A small masked spectrogram model, trained from scratch.
Model: 1.15M parameters, log mel input, arch densenet, norm batchnorm, activation gelu, depths [5, 10, 10].
Training: soap at rate 0.0016, 13900 steps, batches of 64.
Rows from block 22 of a small masked spectrogram model, named by matrix and row number. Each number is 128 + 32 x the weight over its row's rms, rounded and kept within 0 to 255. All counts start at 0. Numbers have three digits each.
Before each channel's rows are labels from the 100 clips, of 14976, where the channel reaches its highest value: "top examples" is what is common among them; "band" is the frequency band that holds the peak. Only what is clearly more common there than usual is listed. The data: strings of digits, spoken by a formant synthesiser in many voices.
# conv1: bottleneck pointwise conv (model.blocks.24.conv1.weight, 96x328x1x1), inputs 82-163

top examples: "four"; voice: deep voice; first digit: four; number of digits: 5
band: 500 to 1000 Hz
conv1.89:140077127126097156098104117116098157102184131128135151120144118189158123158147147103105093156095159133128108097141185093098085104128092083135160141092161092085122150141077114145119145130124144160074174142128170105083157145142136191108121130091115

top examples: voice: child-like voice
band: 250 to 500 Hz
conv1.82:131124120129190136121120144142189127107185139113157217100115135151083086113158126113138124136119150049148085158144160147138120052141087177089117160114176151119156151110127131113114065108110160167168084168155162084157147094131119113082170141127126

top examples: "three"; first digit: three
band: 1000 to 2000 Hz
conv1.43:121135102161126151150063108134086085109170255141146107124095138129156124136200114155151150110053126109118128087136082156133086074138108144160142159131150144173157154133143132164069121096109147099130141167143185146150126088076139154133135159112113

top examples: voice: child-like voice; "three"; rumble; first digit: three
band: 0 to 250 Hz
conv1.64:100170157127115131100209151148165121140189094143135106127158116129132148180113125140126125099114149145105169126129132137135149128090086131103063113152137118148151142126112150123201084128124128139110127127175092101107097213103071133081097151157106

top examples: "four"; first digit: four
band: 1000 to 2000 Hz
conv1.18:165097127095131134093149172108208089177149097119110114118127090106135168157112128119138150167168162079108082125124174140139151153101167121104101145179108148143132125160112116128136094107121154080152142131115089119174088166129147182108157133148145

top examples: voice: high voice
band: 250 to 500 Hz
conv1.85:153166124099102185093135141112160126117132175168104139124119123060110103165138119118115086135130114144102127139142130113130130129096040138147157150139105106145102122132183093114123118135133108160128096132149150149104119118106137119088138098108127

top examples: voice: high voice; thin (high-pass); number of digits: 5
band: 0 to 250 Hz
conv1.37:160094126174102144152093113113120144116156145164149143055167131152146139134122123072114122079104154150139125099089151132125120138126079162143089123118144107125094119113153142128107134144129116078126157127116160168121120144154134116059066115178099

top examples: "zero"; voice: deep voice; first digit: zero; mains hum
band: 500 to 1000 Hz
conv1.27:157160152112125147101111117131162114091150132152086127140120148125144092153126150126140108165152159131101157115133137077099097110151167173150134106168077142103151096151113138120081093076145104094145091124135110092115219159138057133112083141168132

top examples: reverberation; voice: child-like voice; first digit: eight
band: 1000 to 2000 Hz
conv1.40:149109118115109167152105089084040104129154119097133174171123116131145121147145147115102097125089161137093112124137122154167134107085091145108123148104138165115150104075103111068106131138103110149128117125145118120195091063136170147144114093161158

top examples: voice: deep voice; clipping
band: 0 to 250 Hz
conv1.31:140095111166147100075151106120144090155126098152119081144172094159174214190163136120109176122160137095169090174157142101092167133106117111153098140175103090086148182181137113111101109111187166091103144109139132091183116098173156108140130116139122

top examples: "eight"; first digit: eight; first digit: two
band: 2000 to 4000 Hz
conv1.79:162109157160148094151114092123159111147158182149151109131087176148186149167119153088114146150111162172090119046099084137116155143094197199172118154108125104162144142225211114097119174157152138066142101132132144167177131128099138146196110129068146

top examples: first digit: zero
band: 500 to 1000 Hz
conv1.42:073147140102138119080147135144099115121132120134139115057135131105102137068128118052119139134119121086126118149058139098141163150128137116117130174129141114156138169101100148169123121153161160118170122145173129102104113109109129176185114138125144

top examples: mains hum
band: 0 to 250 Hz
conv1.22:159092115136139135144132147095151112143122107131121117124114130130097136098136150120129130180131120181121126128113138100116154135134177150143114143136126110105127121148148116086091094118118140118119103133131165160136096144117160082123037138121184

top examples: reverberation
band: 500 to 1000 Hz; 250 to 500 Hz
conv1.70:167128111124126100135134095124142100150131114138125109113134132189052162204138120142084150090128112121150188161170124160162117102141134105118117118128105142110107095087068138134155132158114121138063117079098105153156147133135141138105197136147115

top examples: first digit: seven
band: 4000 to 8000 Hz
conv1.45:155128097121193107067209101126115112109114109136098157145135118127137152087140119183105106087116114106109145156115111188142107165149078090112135119122128124038109132121086122033133089158106129128133106104158108145154132091141061093180127126128119

top examples: white noise; pink noise; clipping
band: 1000 to 2000 Hz
conv1.95:141174105090103111073128129136050166111180091121177166091173089091167114195153107089153088114109118107096161136140138121122116138119107114134154149169148109085105177065104120205123110110087143168103148136147119188157164105155148181027128101097136

top examples: mains hum; first digit: two
band: 4000 to 8000 Hz
conv1.11:127151119134133090120114133131126141140113109103102148142220117112105084133110120106113129148117100140088153110126097132201142120123183081149130106103098073068137113117148096130124106145125126117173119107123171127136128168163126118160178153104140

top examples: pink noise; white noise; clipping
band: 500 to 1000 Hz; 1000 to 2000 Hz
conv1.14:113117137144108144098078103118121123105139108165095146094106165137121081095171089112067147128121150088150135137106116098138096113116148169109160120153108133062097076161141122135113125109104099102152127150146082099117149187156141196117128127159039

top examples: pink noise; clipping
band: 250 to 500 Hz; 0 to 250 Hz
conv1.13:108173142148084152091144075154080144120166163105165161141131066134126149146163042120139122179052162123122176120110139142106118105152143162106082166159148119106133099112159174131135125125113138138155124125162155106074119107087103152198092155129095

top examples: "six"; mains hum
band: 250 to 500 Hz
conv1.68:103110127134104126181112151099108161060153178118149152200159100090155095210082081128120041123069107107125188138120152092122139120139110066150101137137136117192164142004075120107095112127061145158088101116149166130097115108057093179128109084125146

top examples: voice: deep voice; clipping
band: 0 to 250 Hz
conv1.44:134147145158172143137103111139134162138130111136147121129070135145146126097158139140128177139163114130146100086178085127083083148094133151114174128139141105125139127131107179093133132118108128144054122159142133108114141106131150149131033085148074

top examples: "eight"
band: 2000 to 4000 Hz
conv1.5:116149154120089114134139094130134141147103109141129156097249131151021142166123122101105111130085155110128130097116134096153172145125144086162145170178107072189149126142170134131108134128166122098108087074086190153122076096134137115089145085104120

top examples: voice: high voice
band: 500 to 1000 Hz
conv1.50:141127101133124104155200132091070124094139088200100132121084129105149117198103107169089075151118092131124142174094188101107148156083159131103121108118132134143088096167119133030155133148090109151120116138089136146123106141106115125123161144144153

top examples: voice: deep voice; clipping
band: 0 to 250 Hz
conv1.1:049141139119147107140203189081191093153127117130093089128129094158099176136128165178116142101110134102171140144105119095120085145166146167125156087142099174153149101171148123144155090095176141134163122127096121133174183141090061117096102112095122

top examples: voice: deep voice; clipping
band: 0 to 250 Hz
conv1.17:178118087117095105180128104089153097132129120146135143114100114103121160097122178080097127141122109171108084107108032134153151117118161115148101127098125105100114142125137161096137115134124134114150115128135067102105043128139173119111041091128124

top examples: voice: deep voice; clipping
band: 0 to 250 Hz
conv1.92:086132158179066118140083091140098161110085106151106112110127156146141106057140131072147116123125131170141091121165094156098138148105099119141122140112123068066074148134140127160122180088165126129140128083112131178128149128135137157051059129089101

top examples: "two"; first digit: two
band: 4000 to 8000 Hz
conv1.69:061144096168160151109124149137140114019123119157096176137079128079153127179087145153091132095126082097084090209118113095109132172142149168076195054132110098177095075126107127173108091105101125151125133112143073143092125113135084168180151104131139

top examples: rumble; pink noise
band: 0 to 250 Hz; 250 to 500 Hz
conv1.34:141115122093088081082154104130180121120096138137076097129136102114116170189129119109105070131138106116144118151129126078072096158118116109152126164135093099063109088089120128135051090135111129114102083092152125125136118119138070211183181125162083

top examples: "eight"; first digit: eight
band: 2000 to 4000 Hz; 500 to 1000 Hz
conv1.33:136147130108184103159161096142133156105112154106128104133129108109133082171141094146087117068101125103108085146124099082113133078143104071119149120135120166114122137154060169097183134131113135162141149117136147147080165125135119152122143120112177

top examples: voice: child-like voice
band: 0 to 250 Hz
conv1.81:161143167124140144147170075094134163100148115162139075105069136143150141142126160150112138114116163145196110141107116155140167131105144128132144084179110112181147120116135147185086146172072135086094172121138097163158121113088116123144157127162102

top examples: voice: deep voice; clipping
band: 0 to 250 Hz
conv1.58:140125116129088102141100092177125140158148066125091199094083137121143095122179115103146104134135142143125169159132110134127173094126044157155156107120088123156091084115213170127210118144126146130153165107151146102099135070159151174078165140101100

top examples: "four"; voice: deep voice; number of digits: 5; first digit: four
band: 1000 to 2000 Hz
conv1.80:112125116123175122135124080120154126129098069104114126133137124161161104094146168191125126143126122166122136153145104141119112132176158136139085113140115162144125121137121131151154145137130139106129137115106146090097161121150132087118140104116124

top examples: clipping
band: 4000 to 8000 Hz
conv1.0:103121113151236055143084131100124106141119113099103141120124098085187147141166105104123125042132091108104095099131088167164161149114120113150152147087137163041140119115168143122120148112114127182110080123055046092111175105108087151195117200130148

top examples: voice: low voice; clipping
band: 0 to 250 Hz
conv1.38:105097140127150061176140118127152185108110066078135081134113095152138148119095076123167150064159088196120075137154142113097156202095086112131148089085128107133131104111065130117128141168122094161006111109144178131117078125150115122147152126111161

top examples: "zero"
band: 250 to 500 Hz
conv1.26:159086133167092129085156130115127156115156140127124171123177095111108128142161080109152137140063141101119164144143142109103136119041088094123121105103121098146095138106162152137110135131087164090097128132143113142115104074162119129133117135110127

top examples: voice: child-like voice
band: 500 to 1000 Hz
conv1.41:149131111138094142129099134114192114090104110110138167102104119102078128111086113139092094144109144143145170137149124122098104089136165105087119106075156114112114110106116103193130162117084156136177145149057125126083136084089117149137184149149073

top examples: voice: high voice
band: 250 to 500 Hz; 500 to 1000 Hz
conv1.72:113165179114120185161162102164095091117198050155145186131140145073087122118148139108127127153117128081094156151122173140130156141059104136095103202109164131135080213155143135108155135102150152155047146158167131148088141090077128125129164091125152

top examples: "six"; first digit: six
band: 2000 to 4000 Hz
conv1.35:129103157099141134100118145151118149172093130115140058142082112113201154157148133153133090113122121107148078183155204119094084147154129120159178149118133123173136136151106090200112091163156102051138127148087134124210127099117106103118111198139106

top examples: reverberation; voice: child-like voice
band: 500 to 1000 Hz
conv1.46:171131129083124145101119125140124123099145109160111172127163150151085058179087099136178127101091120132139121109145067100078128119086148123156133116169137124117118088097112150070097101131142144108141125146071155100056133151149139138169090142104142

top examples: voice: child-like voice
band: 250 to 500 Hz
conv1.32:157143122110105118141111134115117128130140113147114176113110129088126127131057138135078115122123128164135174151085101122155114118154106153130136131113116144155117129113111128102113118096116116115003154110108122139142093061145106150125179092139091